{"model": "masked image model", "dataset": "larger renderings of crowded toy scenes", "train_examples": 22605, "image_size": 48, "crop_scale_min": 0.8, "horizontal_flip": false, "color_jitter": 0.2, "method": "mae", "mask_ratio": 0.75, "loss": "mse", "encoder_arch": "vit", "encoder_norm": "layernorm", "encoder_norm_position": "pre", "encoder_activation": "gelu", "encoder_mlp_ratio": 4, "encoder_head_dim": 32, "encoder_fused_qkv": false, "encoder_bias": "all", "encoder_qk_norm": false, "encoder_parallel_block": false, "encoder_inner_norm": true, "encoder_drop_path": 0.05, "encoder_patch_size": [8, 8], "encoder_layers": 10, "encoder_width": 320, "encoder_positions": "learned", "decoder_width": 128, "norm_pix_loss": false, "decoder_layers": 3, "init": "orthogonal", "residual_init": "scaled_by_depth", "optimizer": "muon", "muon_scale": "match_rms_adamw", "lr": 0.0029, "momentum": 0.9, "nesterov": true, "orthogonalizer": "polar_express", "adamw_lr_other_params": 0.0029, "steps": 8600, "batch_size": 384, "epochs": 146.1, "lr_schedule": "cosine", "final_lr_fraction": 0.1, "warmup_steps": 430, "weight_decay": 0.2, "adamw_weight_decay_other_params": 0}
Rows from block 8 of the encoder, named by matrix and row number. Rows with one number belong to one neuron. Each number is 500 + 50 x the weight over its row's rms, rounded and kept within 0 to 999. All counts start at 0. Numbers have three digits each. After the name is the row's rms in percent of the matrix's.
# fc1: MLP up (encoder.blocks.8.mlp.fc1.weight, 1280x320), inputs 107-213
# fc2: MLP down (encoder.blocks.8.mlp.fc2.weight, 320x1280, transposed), outputs 107-213
fc1.655 103:492404496572467541477521515538505526448569517541492583498508509499459430445555484587473497493533386546511362557400452459433482424517482474538486499529572435501458453543472471438599534508544439537579463522380474529535421539526456525500453515450487519493523504457506557487443523511473524467376440549583517537521605577589528
fc2.655 094:555501441417455536576532510470428423543562445449450472501475495512526593483467522476507553443508537562558541456490559508508599554491465483490526492562430570478531536385566497509469451498554502488482551509466455462522525458491421584551490449516442497518452505485565472497539618516431517467473482549421508508447441383491585
fc1.656 147:519362456548428493518544492538528405448534494437459499450605594468484434479629534471425467514438449513514438453551464453481535477464390510490403490633512570473485439529448468605428459491524490536511522512492497597462444492503425536577462465453493495609504480501583533541447531578498510558463579432502492503430476457495478
fc2.656 127:502467467480462365411481486549548471519519424511404527523458434438567518449427508476574437463538512485461546579508549565478484550487560523552515554474540548526501445512557537450560575519417497447522510542432551543501528556547510519478508578521498524515495492493426545546537496517479491415498498442587459408511590485508528
fc1.657 051:398412436388508555436553476576503462444503606522521583528541540542536497525599561541536466499516507569556511557465540489468469447500468544596461527493483479474521529526441487557476487473501549422421582558502533502514457514512531539546547518525423401486509545405465511544372504574556502553464491507512418467589472423394453
fc2.657 092:588478534598437452543449502505559534587509407423454480597523458474389470424451428471458521436627504487410518481472448441539493608488545400432463490508478484509382450447609518449548577489503546520502516466433482502476564509510403511538494455520603516520519515549487470498528526440465443492551445537485477626468555611541531
fc1.658 131:539445582500469421420495516464458560602472458480338582555575480490457514497470541487537496581526481645530499522490590573535506533441412512484591517497458530477478554525504509544538427457458504442504555474413505471451538552544546440476469481501476601472544540434634479513465434516508566497420504496412422446489642475461559
fc2.658 132:462499498570486584507513571519563502536506572503470529490521569486498542550535500476609453458428510516421485370512506425489479573518518415524478555442579541473434560446491573489512492454551490550510469513597559544533466510466436458530490454518474498430516468476476611478502480491500441460561550550470480519515434484512467
fc1.659 055:468442473504547426461474511448439497583584470519520473456476469510451508420534445534466503426439563536547441461471439546526508403508544535519527530592450500505593466503569484394439450463513362391432526514487537467517508573498572437584544487504558469566523567594507566525418486547520453534485480502420586462451506521498441
fc2.659 064:457645567539483524503505526514499513481439536465532574519512472516472428581489571529525436540548401541454534575568456515372437527467541460467503407394481542494449503461477415558425544563521533489457522563475454473493473503553597470484469457462409477478530467523485413523521491491411578476501464422536456569413560476521491
fc1.660 102:556460498531517443476497466418449550543498509465574562496471543433542478443444591468571514551452483485419517554568489519538492587519496451473452526499440476517542544494554503522534518455529489553493505509454452442461464423446447491594508546452460439558423472466519447583511460521474532596536493442457520473531523453468584
fc2.660 092:528504488474524557490527528558534518541607504463463570436438560464526534514497584539594542560542466515532424467438498512398503485477486457549525470414572508533440453448444505468407442510443445515476485514556523463520513570520416435457489510555424502536355468571503551570515424490484501515582524476556547557490382583509465
fc1.661 057:460583474499433469399498462554563521417461536492467535489451536597576524566522573498446459427411369445441485444457521475493536511524575531400586591555460498485591505431513458488545386450514551458491529558532482569565355502429492494460524526423456492501501423535540470562485532599536577472505554482558476467535566578454466
fc2.661 076:546357492488508507508531502459468546604494492500540489527530506350512488569571389490580484519555547543559516585503500497546595498483479451473426454447546480465500468519491574540482611488428514520469502457440456473486610544490533459442556535512583476476479624486555540529477507432460380405490473571429508460521471395484524
fc1.662 129:566520610468458488540550413420464437545493505417446494572459535505526543535491534524564564550383486527462473530549488478545478501550454494395486474517554525579478535505488522546541494511444567493439412505492557444474443537397497441502486486462555529388569465520563540481555598501468507505565472476453504540442562457557533
fc2.662 157:470477410594538472476483488475499518467527504606546435454497560501477507520519445439455619553469556480472571488382556487485553531508477517609476579488534395463413447416465443501469473530510486535546549530447515511554521457554493561531449400602455527551488537431480487487455422425541430457485452557506493492614428518398485
fc1.663 054:555495450494498536475463530460513466539486433514439498481495523433565571425458415512439471592539516503486532471515432583587508557498552544455481476493399540467501574427483514471431502567551530530432484491538543508505387582507525497441536509440472458536470465441462562522485450437494531434458385491531546463527575512545488
fc2.663 052:538537608506556362517520478523470598578484501457534467468491505459441477533566522538555491522485515468528583478498497521531530413460510512487436568433525458482471498527463551499524489552481457469558520444463514493390542429511474439470471472448516480498509505547597510510451586561508502531510451437450505446487510438531573
fc1.664 041:529458557575490573490454556509618458474541464499480554532372525467498465541445639585487570408498432516432550512539442470510497499494460435480495530505529494486511556485481522514418484499468538517598506529554521544473465501576485568563573571478507572545550536568489567539509453486523544561477452492564396548547493488566469
fc2.664 056:482526543478514476472468477471450555517494579537482427474550488579519492446525405473542391498462543499549488518445487563464485592484617529473537387464445463498442412475541557499612516576525430458396503438482504556511486503380466511445511380537518444485506503421498427495405582480488536563576486458417544493512636527414475
fc1.665 111:431502476534590489535543569490616545471530447458444566548533514448371521517504513443454547527507446457511486498568554473587460494477500448574456446424447471531465463505578484437499422487506493467565454495524496471544529500430446588577574558462516568450540563528472424498516454569529513504467520540454529655452480419464510
fc2.665 117:427559535553546533448414534503402502436471567543501484444528560472506523455528513412461400481530547390502499514454406465492534534503528404451548569521537570483433570526648493516415421431493508483544541393456487391486478513589532510522447575493517442574444422467331476544553394494496574459472445587530419500402507396464479
fc1.666 135:499423471498489518513441541531518480510501504527459446592596514546527475429503466544437505514467526507458557593569594445434501532561561544543593522453649446489494389586527439554507456462430531492572524527457495571505516422549505411497485595428587522502463552577522461528536522532499414571497477468500435539483508538456408
fc2.666 134:481505513603574501578444567470542457490475426472541501515569519432472522512508473496562562483462419531392499516477492549563457641511460565459440578450472440482503542487517558430560599540490470528424474533567587431559474529526493477521503519528477492422596477487463495447400448580524589544425463527448458505443515451523566
fc1.667 056:490536467535514518517487476561494538569524437530535388507550529528562579526623440456493504450483466414542505559530458477408497476521566406481461547475480477453458496467521528493512468477527565485489569397522443485475511457500556603525477463492499361559521482619498411461566444558519565560553459585511498544513503547525449
fc2.667 057:526560494542550494474461544480472511468461585486564584519415428530513440414476447580544488486506509560544482541504498581525559484520430427455540540496487611520472572454530533531509524556433454600494448523449497480502511621516493467528464476453459535416545524441590529541411593468473470498435536421506549509574530426517418
fc1.668 096:557427520614531422527472486450479550494532450438565534510534457458483502531330482522516490508484432512486428607494469494502561435461455584502536507546471496393515591482403524553573460566552540440516527519448534536478549557575503498494584544500500549481510437429646615453384560475529431491491546470499526529515590463463458
fc2.668 102:435585516475450580502528493562560553563478423443551509566435483549550493559506479579449603541493502482497442466535571438404491513528518429529389464413507471484469461506534504528475503455532461459421426532508466492505469482419481487478487485544418570494392503510490539523511501591516513507515462566528529478505454545479452
fc1.669 128:544577462433452465513619557541618516440551460498509528488392525538467631484498496554595535567453461481407507489484442446460506542499552557494489493527516547555554493494593442492584488554411456494591458541444447544509474460473578501417472451519474513526504451535439429500486564495454464532458550479512535521519545595523465
fc2.669 115:482497577523524586515596459546467472461475527528426474450446514461545446432522446440482500512466523513453536419512490472356529508547480410484499491361580386534456487601567462499531535463505573514527549540497488480478469464549439470538539577453523531427503383447548517480525532545536464486438438513532397515482485498460500
fc1.670 135:541486548399527460519562542496509458552464443457492470498459592499456539511525481582503482463512519438426491506540466461514517495398501590472575478494482608537459474458454476521498558496521474420637497416492468503468443507501473457438536437464624561558536584463459526480525410584563406609528542410430483470563508499579502
fc2.670 127:539460470453471517533488574455573544527500506468502496495514415531448442469508500447459458476533509516475491533429526533465439512522502473449396498458521479434506549568504588545561557513536522586483436507477643457500608553454437551539537566520385519407506454585541475536510506539535545492480495502500465476432561424475544
fc1.671 146:566493449456532569477550489459403435524556444554556487504419474467364577504545522583598562526527447377540478531451481537500503502495439504489450525500460508501474433432480523478494513480482527435457552485439510498660528392497557454457486490509550520506523576552482593496520431509482567572425523470466583512572520548422504
fc2.671 153:479626603527543496521418479545531563416527538408446526494529477496537483515426497494455395436526506593502528548512510520522477525445497508487516361493455432430410451500497489503450521476515421494542360525572502435443467567471526538607593472470469445536580480534466468519514574498534543598473442487447451509464492461549523
fc1.672 138:460520486583491462536581553488519567562418535583415527507424520543444557533492483456470544542416530551417525522489479496536504524607516539475516560432473580450446488510448486413479456470557531414502511550403475518510441465482525521496442632462491464540476492463552525581558609522542492439492513469494556442505554509501413
fc2.672 143:609495496441518491464459446567413465507545463500528462468547522520541436541582487427527488435460510476474441517469507507420475465428424469442508565496493452509581463550509518522573548500452464529508523419534467553516509464413510458484570450538402529449527557540529496478521476511529535519582419487509447530481501418488573
fc1.673 047:523491457502471493528497532417556521521543440615524508496505396566516415455491500487623507480556511522444542555463445581513452509477425427544420549516496477474469521594483496519507588544555527502577564522514515432526401498406478552504499400521468428411428534539547431526542528586484432399478568516488522561502478598563346
fc2.673 059:497531471514527547453574393484522458293487479562524567457518490535462568506498511408511514453510477614539393516541539503423496459526558605557569423520520545476509512557461496448533496502534523456457533411481457605481582474523461501509503542502629520508580413481446567495471521514528533569532453472541507511489449480530554
fc1.674 055:539480473555471419422477432549521493516535438462501503507431502570535483566568544545442564459479410573504532470397479517538466528394554590543529535553495440501481485465526489523597600462543482479397447479429531514557506491459319550365489500454487613438466428557494553468439586546485454505523508455505394482499526576485518
fc2.674 047:486516445529516628524669471400483473505486558536481461506431552529455507529437454524522470538537524436517460576515491505565579504594423420443481443496532475533480519604421516495482512438420503462463504453500510509504442548444525625533510553461615500567516547503565511456566430501514488448503497449536465503500438453504401
fc1.675 105:510490540421612523503482529541447536493543463468580527447473496528493480537478496613502560463450480555502432558476500447643550474527458475529454522548461449423407533471509419496495460453574556573494549440482573552545516525472448517471434554508479469501518549420542575455433494387613478536504453469460518476447530482443441
fc2.675 096:457556474604467521513533447536518497508555489453566432587567414524532579451503512471488425519527483439460455476526492545424506556491591433503508538446549576590572497450504511509528528561387418491474435523469505431480483393515515568568541427509510529501544500564373419520549585592500551429481509492506503487500432520594522
fc1.676 150:461508507468502484518494450417544461474543496581572489565523474559585407515618532417484507499495527547479435542445515512585493425550512488587536527470481469524466510536527523544515506528393509425446536478374460495485427460407537537484509477550512539535433467510537505527498492547572560463459560527474452529474460440459469
fc2.676 139:448518468610509457572531589380484484448443491498586530526494460595524492579531414548502511571510568509516472530483590508551529441609492496438471512491485561537569503417391443354593478416540478515496581482555444490507496487482483486552443540462540519465452589537479418474492602475389585472512541554473541514400594507556532
fc1.677 079:486433560470515494574528467433523515490556474496556541540419577498489444528471471418449495507530444487600427602429538566469349506500478480516581477464457574440552500508468526549401549476455478447581558454427391528504435519487538513583534509413474454636483516523472604477514566423432519394454574504478425473501494499451457
fc2.677 078:540534546484463480435486511489518509464485431498448477418413506471523507497513497483510559490532521460517457487508433501465488446492573498442494583563495575518538497495387514465561382445440527538447501505471430529538550447459502560525505556513446484465504441627590444560506474523575526472513498512506533575544479568512383
fc1.678 060:522533561456517533441476498585548557435474484470485516533475459487437481501505544417606498453455435497479545486562502482422592475612541497476431480521474579550398514456515495577561480530477531523540480501444540441452518466531532506566571459467433507471525510483520456462576514496567524560466531486425506445470506512475460
fc2.678 078:485481451532466502548461462507554521568622605540593528478473552445509461558503495593445515545472548477460431523411513459526462592494453524557508501471536436402580476505505529510463526544579491508453516465632536522558442582466505523430560512502508499487476571465416497560435523497435451440457436525497471555495431523496583
fc1.679 096:546463423373427501556519501524495502544418439408523516497561472535547550507513510430492440483504486492426467494428466615508550461542506512572504468457574515508470548540518473492526505514488460536524488501498457501411521530500483461527539479490449533531553519500520564544532508496543523504472428500575493531483488498555543
fc2.679 098:465522535537555515569501571452502525539558467537521515519448454448470504455511596493417550497495542543448508535586567560470554539485440493466464469514555469553524488526564600441537566538573514483539578460527481466461432576527440574472427470436542572528499479381392504491513402495525519494549499505475436533447483512412514
fc1.680 056:443439476473516534431460550565496460436536487574456486430450400491526465532614520481519444444487499564559511444495471440424436509546480399502525587457431515473555543441646457495511503426457515583606574429480539519510479491579505519500454456559583497462467502622457487443524484502537455655474512580536534435490481494412519
fc2.680 062:500458458506506505554519471520604592495562533447541455573506521561573558428562483478419511571487473423484520532537519511463602539520468544404468407593580537487399477522513518559542519521506429411511530517458506502449507522501457544538566556435438534446514492406545478518465473517513616478528549446504514523532416590600444
fc1.681 120:437533435510515512517509534498602547457405533544602444496507484489480512528522489592535494466524501481496472431407523560532437532529533495484479583474510509471517519548545590382578524478484496569540514434433523509592493433460519524564477422493528550492571482543407469528517581477543474582527546489408526553539464495555500
fc2.681 122:492532537570503485526512461585433464565547446554491529483549529464553554528478453539509550550447526611496444572608486492528604499331534411576490568540498470517519589504475526520449472498563552529477412552541551408507455528570491390539462498473525513470429473514516547615411394586482487517405449552594503506605509489453502
fc1.682 126:519534581478501615567479497469475581506494611508553429518450475520550505509514565530516502559457430523461570566521448487539478533607494574471509505510474467542431524507461510520586488480421434546377445479392548517483470410498491523429579534443608545429498426508562455490488469427499517569445517512440508497473489537447527
fc2.682 119:432476536540482497546536477515520418469494435492477501473501505447588477542399476498558498476402568490437530420495497493536512475552375564571536563460572534559494490516505527441571514459420530498428484590533544507547549521502487577518434484580451468509460486623486435525541493445487541551596519493486441515450582435612489
fc1.683 104:538512527523478428456452501468490480453464448498465485520496486468507408416546422536484530504565425540506463497439564547510479548461485483417548492541492466585436479497518387580602524455471557445463545539424599470427504404553557524527567488428483478541597513488529564531502580512391563503434469493442535481494589459565434
fc2.683 104:581548515440429464510514438544512492558524520518488435468549476496488571550457460473460448420473464448605472448546500532475599565498542473477520574430486569439499547492437638429459446543546481479494564440503439453521582524512483414554602608456564499443520403559512422580544489467490507428551502460541463555463443554512575
fc1.684 088:507437463542520390491444522447517474492664502564570662520482541497449501430486508428492504530432496512552504485485494559429481406494470525521545517430550527493440558499535497471478429534515511550479504488523455495485462507511477467581497582475464534485472544383525498576490463496569518549541513463568576486541366531502525
fc2.684 099:539492574549542548595448444600471484513490479447479367528472496522599541572522505535488516469398548460465509475585525493383483513534511489516532532503484472537560472546521427490524509426489479411569410466555473525477502538464445566480571507491531503496498400432477529506573494550431499518486491478421521484433487511521489
fc1.685 141:512409487455541512516503500520528481480501491462458506552556454510480505520531441534464524634610471468491510505579537487534504532523497430530554450524415621403540542522541424590584458481564416536514416407457522491477571535500417510487527585435514528473496559479459472528511449507552435459442422510529551466531472489469448
fc2.685 147:454498510540544510421441507578491462472562467491521608492443576611541464477448440548483567441456510517604483512436522470510486503483486442518518595487525507517501505532523455441380481557514386505554487449541455495548449488561541457503336493528596423557418587488484421532530589505453505544543504601526528550497579597520500
fc1.686 045:523414483478478575510529575498517494600491420437511531582542482444521482465492423430426460443483475484461494611525491482567458464437479463593424434526529457470409564415491566473501461447525542545550376481508452509541562545519422497516535483415461601423520642553455529606529582404534524554526491604479465498441526476482434
fc2.686 045:461537536542529392437428504507507529449474588443504542524487530570581454413451576458573535467522459509518581429512525449505470501458493544478589456522414547503515460452471426526498490586458498496534483559517534438482483459516487544563479539621516481538531396528445498491486467594487591520456453467571468491536500553457610
fc1.687 064:438481408489478460500562513580444647471490447488523441497490470539522452558505469562585476430506383455597510440511483489462380517466551489487587541463491530505421499485522549606554647442469448588413526411413540546421480391440432569442486528448407568468507483508537456432384552557436412477605533539557473430505493508509509
fc2.687 068:589471507480584510463577471458444483617540470523467444519483461478534507444559467482478507535491612522504425501444517428487544363524555543501444616535494436441536475545475408534474412471507514443565454461537506577554499519499489520540574428530529442506523493509477544463546494414505556574526421531543527504499499497553448
fc1.688 083:423467505501555490424451539598513467459449535497536467510563567488486447508544501491579382532529520502403480496526535556637433495521464571403532512550587419515479560433517474560503455522458478471452504595436508540465543449526545465504545482492384488501542466545420471515367535510482523506434478446511544387478576449432502
fc2.688 105:550555508488505476480582430427551471510506485409476497477365445559493541494482475554466537569437624492483552504508558434388650461449521499533412486487485579519564438542541463447387507468589599552551484479538475456489514537423435475501465462585577551538482557475582534516579492590522376516514508553497448621504425564543429
fc1.689 031:572444465471604546546453511441606491508504582493481423476524512458538496467589444452509520469427481541546560485486366435533483520529449409525489517456450464491459545497635483539499507465500522469487534536488504465445525531550417555492503489573554530589495519482522402456383494496528518512461463458571545525546512530500513
fc2.689 058:447525595582430518479464457565458416502437397433555516525478567557489460540437498536526512556595486508426478469517630548498522520480534511506462501544545508585560436533464489503514489514551489510491435549499544544550455485445547430525498502423557412494467514544503584562575468590517464495434450488461420518462574503504490
fc1.690 120:507598508613534512397445533469478535482501450428556589606464505509537603441430559449519516579492495494505569511541489540490549543507577544482502489465501484575539525534454502548492548524562532516453513455513529517532392514574491436564516527477509495474610459478587439561438540540576406494484533562518482465542488527495371
fc2.690 126:496509427459558516495500585525518534395413504624547507490516508498539431503535561497535516503482503467467522413535448528447407452455496455398607602347596492621425532543536503491513482471518511481476443495442490469484462470519576432467479465434506557475536486482546490480511405432444483444545554568451548543513546466514524
fc1.691 108:548427538539494493541543548549517465468505537509427577488551481478518507423517573520450523521477425501501417503423507510493502424527481532456491557504524470529458477506540409507647547488447487488515504508456455571423452480427490465481518495464472550515553528534473477496482569508459501570498458415524441440496506556472522
fc2.691 113:459487449541485487501577459453535570565463472575548492557515462606449537478444569444552521489534485425572521482504568451519516480463483410551544465491465558444486554403394507541462426469528490567581543459501554395505563542575556527582568530420477454526462533472573498505553543481407533502539483520429511537553472463494544
fc1.692 047:399382446440501392495481477456469502478518546519597485569510511432542553405615538457518445492440551491477503524507514571523423560471514438448468486496489446532550517479491479436561383439537515546578542532538534424538510545549497541506401524452620506468568446490464480427490551478514490516435484413513496536595468459486500
fc2.692 054:604632510542431537555513483511499442418547469558471535538456596416507446533460518514479484508488469520570532523597521462504531431527447574545490529504568602445426519562463457485543494430490474565554434426450479447521481522429428510484577508512456492496458601493547529555490450563577454535585474600475556472527473581443524
fc1.693 075:522559526581509489446501580558482624574503562503534498496521505465474455497511478539457437458564476471439432471470531541621474451552560539441518514510551431462470465465543470550492581513496492504476494603516454547468410584413531468442526475572513647474476444561564580523546580571487424515421599545505488483426499539505426
fc2.693 068:457537487526501449425505554455496427478511555418478507521547444567480582567450500532567551513528579458520560520596490548512561463536517435561529428444520505569484543488607543519436524431476571518524467500511527543571461423515569485574557480482408508495446625454543460518495415439424574457451425502434462468532441482526457
fc1.694 098:464483430518463556468529472467496432539551425474397516435613582558541476508563491558509461488412438526523443453449453499553554500504541511456543466547591472492571618557511501474534446549509463474563477544519414520494516552471460525495568580471490508510455483555562510523493534473546565476441506465545521486558499512582467
fc2.694 097:464438588435475485566465573464461516495554517491483491534411452515409572481519463550516529570510583435426508405448526559483623538509499522564484551508521446549427564467552524556468478482390505542476581511555558473558483534459494514490436372526413581552514496485497454481503455515482454552501481470532514458454436443507492
fc1.695 067:509511463548594539423517465486540558543532481495445493469426445411538470502512451499562469470506525496565522516449398552451487519550455422518514598385496510475457533395514503544475418537484473494508519446533456463370463529460461430479633485548532555514415452464488548523488491503417473506439447514445540622444475502530391
fc2.695 071:428508406544621439472561538499489450501525572514536473474491528546510529500433515461433526564561490578446502488494469481451577491444536510555533493517456533471491480579433471513431582403500472507422519494513534505544647562496460502580416562520353472482500549603523446499595503494532436553544496505635503439507485480487534
fc1.696 086:520546494475530451540434566541523533503499458531535488580485476415510553434524515430587495514563522461487526564567563538488456512568514494478534553539574476383530455592609643401524471484569455610453510429483460568501504454488447477567497459432547493512504515525420475521513545417549429542537556421537518480568497542518478
fc2.696 083:512445507589406519414478487554404509486505536547492488469514548496561490513449437524477521462365479467522499631453457436516618457383529499456609462483541573575424518418457412553469452509517541410514512487491560462533509466478425487450499439551506510491551438491556439484411509500538452537463485504448474570532419426472535
fc1.697 095:557441497474493484491493439515448427471538491568561527483574559576466573433503507577546430465553461555483439453448506496505515479575556596409503470428437533571513589578495463464508499436488547508516514522543411523459451455509446483551533525509532464531547512538534527462488382512485509536445548570511528451520515605574445
fc2.697 104:497589508573521469523420555443524509475510527448421503534442440549466426527537496460450608486466480355528531521494435463465573509497549447452489477591417471489481418540485504475482500534563402499464473504454558579502465486581499430502468466500508608450508463419477512537500475589635500424591470426447435581541494490498532
fc1.698 083:507475516492510450557500501545532411413458589472490486384545552457464593379421511655483449437464594489448518452471422366457539512551498438553549547432499556484433551608398423438498580510470384483552619492434547469414454513459457549457473502522547435469523542488550504520576537474497479505505501445524524545543531524439496
fc2.698 098:518463453555533564418466437537487590567447516524488476467567452545523430568561527460496479598588401522490417529480515507596556505477535528500464450540490396471568507361573558483554516455582561499452470541513428572462575567554481551586518457518472501536590482521445487492391547470441434493427449536426499468487487495538480
fc1.699 113:513464552562517485490562484398441485475555584493570562506392525493580435512501512497477444464430493535501508533527454436539419429526524623450578520579445427442430563401568498491523417428500599500494555521547473455552441504469456573620490490416532517541432485542538474595478513465592528530480471480486507399513470407468497
fc2.699 108:461463588508551491435524543480563550611498476521478409485569435457606560561464419545469576595453507522486480478488555504515506452388563432550484447559473585550497499452490546567480520516537481454568433422487532505527562454502470472552469510519437484357440616456428440537535612481517534535555409541443590501462490575484487
fc1.700 062:499479580505493488450529492512445490511494512546424495510539518455522544529478462578412410516483512469514542576459511472528543466489459454472435549572465389407504506459512480514496452551459500541457565437331438567435487493481482587449477457570431547376485469479445433471461537503460462538513406558531593486518439407493494
fc2.700 071:516491495409451507507549507494505483546558511521595531549411542475491465523507563480595607507558411483532493434614496456476496483441460504430472467460507555468408514541503554491419534406570540495563450473574450490560540582417484478518483606453422469452381551553587521488527499525520438532519501502512561566517560564445499
fc1.701 114:485458447556481512452568431440473493499461518496480452504429586475482454509451506489443514508613436491418515437620509463525409528467511499413567541521436551472454566490498463463528467529490487577512494412418545538538451455462499498478520452461507444461517443520464426468569504550466393475563497537437493490512523451528463
fc2.701 113:477448515458476482471565563564563516496564534401592475512509517468507544464511464544538500495447567479483525482484446473552453487492492556550514506524564530560515440514351485525407546487497563485439530526511507513497497513507503514560493509434460495490461591482513563487506433453428508571537450460594532437535526492425506
fc1.702 048:482449480517533513480481524499489494548521556475413505515578444476522494412504417499460507435493533455508499469532457556561648548557568473491445386466428529347527531385519501464535540498482491509525507546491617470528396570520440500494408484508528428508447552482477536495511438476435435534501457481552549567558559536480577
fc2.702 043:586465533474530534453540448415581500441434490454596408523517501552497530497464527472526416523508521523483569532466550553472371444487542541458553494459556467567487569441456480417509508503546594464407458389484421454512564420469522481602488482459498560440568524477528524501465484494502422488501554465456537441446530502644556
fc1.703 135:525390498583528504503494532515519540489434567552494511523600457444516479475420444453436498451474556444466458517501496459459446585535522548572459462534525481559493499404469441489505427449529470554539388513496507582450491539467550432456519561489517493551471518606403553567510503522442556460520493522463497476453554528524387
fc2.703 132:420558536503508472528504506582503454546528492566502557462469630562442507516508514450483521577499545479507562495567471460509510524454501566529484533494473541402530476458479508521541456494594464448491462523453529445454519411463541467464533475541529483448492553526489444449642440448581545510542481559512515516543517549467555
fc1.704 143:622519534501462506468541597427472523454481412483467473552476499472468419465422533541557488498495478472519396573560444439511442453511511542504477437509430567604567474506516474546559413426535461425409523521518498569495510459444574494521523468488484514492543437449488501468565427479487464604504576445458492602458535572591537
fc2.704 154:515476469518571519468474521545511492516465460557481444567512452579597428518556535463526514420540401466503506472397608557486601464506495433512453508414509487419400432545501553482500542517537497484516586378503497511459500565562454552457435503455511527495478497527506531493487524575476562500537458574563521422462434476408417
fc1.705 047:528414454532424484459398470535510501497522490471465551513498505409537493504457495534460502483541653457458634594430556396401516586502521566497542548493466521429528527456538455518542443492483520447656452412534384473534522484556507604511584532550401497544501516544453466555505572387459574505580519485493536510572512442577543
fc2.705 052:515535474506542594585465524527579449486555631580518456505609483498473523510489493452469520500513396485504497444606518471575483344513479458599428434554463484520456503475484530444429521489521552595432488534536584644442542540479497454578469481498565518471453463523484536503425441593467529424488455436445542499490536498463425
fc1.706 035:441535501482567463499503573472517529514527549504501463535521482451550509416489423566491583493501521479440537459593453465496498466466460517520456424479367524459556501438484464528514562534587478524514547514491544457541383454485486482452425478538462525572412620499473487491545456538446435478508426453563518433572575560551527
fc2.706 039:566415488531507479523447410463509470557433535525547488543575474414550534441534569438476468513519472582521572516369448560459511486526541487410536452470595484499456557508520526467501439509535554489448493452489470560375505484496472552541498500486539423448482420484487527549478559426556553564466560531507536531437460428426528
fc1.707 043:485503480568530567436600433528514527470423418451539467491450485477404488437451435542539420494448460473591444459456437466554530563518553456452637451402467456501549499523468525541520534448495481514579500442536586529478453435486551582429531450490557513428579531627485506445503490608437568525467456514575541457508502560472413
fc2.707 045:590533563535474470501448442469508438517543638531519503441544476529590520482601605467419487429519503466413506486559567503500533423480521482525482541577529569427567582527490394485454507430552472470459485544439448502465649527485523532578460522526491436605426467473514425424534433475520499594510510546494504400504494551523442
fc1.708 066:507514464487517491513520467508490548490532428468503535489471484509522423465559564575412442459421581488581427538493538421454462485593465413410524476502519495486451529551569476481482524466478550479491461418460592552467580530446474515429485552441476557449496531441470473556458518516554559463444497446562489464533513442498491
fc2.708 080:465504523452535483419412548477549549502579528574577474555566490434552485475572489495497589443512508495549517486475391569433589523520443469497467603439485445428490480466513518571579603569503516425552500467455448459474461438451528524551512481492458436544503516603483484409518582530450423576445468494494488578536506495511529
fc1.709 042:487467525527435530557409568538499585593481440455556463504537572476569467511462491459476417545532459397546516474439534463434523531501433512647487433507525460490514511497466547577521444486482563545500502497514476546476503581540540531553570547429510590446542522488434612552482602500423554524428570499488394453470509462496465
fc2.709 030:517395553483484476528493520569510492477562494603500509468576423469485550558674498443546549431438524501515434443533530517489532434525497520476445412478541557535463515552535425457503451499485449519576420536510515459481542473495499411561563508548521488462534415535540427455525452487534529536478493431504493459509390517514491
fc1.710 032:523473479544413493572534497579430505474470487552527420478509614486487466522442457501505508532467445528444562526452540472513551534504549480555538491470563496526406531505587485588507556453460518513505497430419406582472470523519531593522470465539508425539503514465471509432475365571422511410447484526406440501465482524490511
fc2.710 056:511515500447538497484486443443511506477526478489545549542541390580492443476490565484599504416501507514543394446573426565436502530468507517424435484501392504487539413508445522460539465548444501516503552617603572394510491537497473398517479530453474597510511455548478524544532550491518509531502528495547489534517498453471430
fc1.711 148:544488430475501487450495468519467488535536557480573516435506539437501515565467574591508514529523452523492473555460541519490457457528480492533485517465450553479522517499533450546491393559488455490502517446473541468544503643490449503411429439455546548576452502469571441516512641544451574506430508465482498458457485550424481
fc2.711 149:470498463507539482541497458544471534468469485548437544464475490594547548485481442454580439569405514437561526485490445434509477520541559444516474332518510515502531493506483449444524531484553578538528435534483531490568582496498429485577386544512502494538540602525556500542486445473488427544581590571539458470497507554548509
fc1.712 141:495508434503436498581503507544532568423501491482520542524486588539411487538521489463546422476535447529499573519546452541487536521437454458487420569466447433480448494519502502520571505570523479481577464534568578533498474408374489529498591511576474477405506494442519454420528531511419492538509469575467538489486418456430446
fc2.712 139:498487515465526470478486524560476498591418437549464461529499515506427569393474467488452479496434502484460516517529566474506501466488424508449534547503388491465563456392415515521486438469564489509553481458487383537469524525472536463488453551569455404564475501409451527464520501562567559521480483422422396461531512441498469
fc1.713 063:511524462518450461470526517534622459433456458494500385466535476546516581516432535483454566527579443418560488547542434493549584459531440515518480530489445477459533557479443501490455453524437480410447560387397513449462455546513381518511523560455467459549516437520527470467530476490486561521430466675522487553430521520550521
fc2.713 065:482516466434455458499497609537443598469537526532520517513470492499540387528522460506465415508510559488495471446383495402466397525424600534504549423507498520486480443462561485492594560570530464582558414543470528547507552445480517455507531460540455434461549503515542447543510582593521375483533480484491570450505488492506454
fc1.714 033:401477493473482483526516472486536510490492541543500499579547476463365531565439478490477488458480370520523566547546529437500516413620482537467405561462431493516591467520543528483401472519475527497590439462396458524534545526484494585491460554484536418416469483453412498387452563534530529503443486463483470537501435488540449
fc2.714 047:485558508462475540498449573559432495416466469530487550455512523524585467485555503383561471573508593496454459560502454560443506473454505507471519477492482486556453548499427429438558518440550495515478547553593515482463497505483529329551555458496496566514473524517588508535440384535507447577510456509509499553533508447427539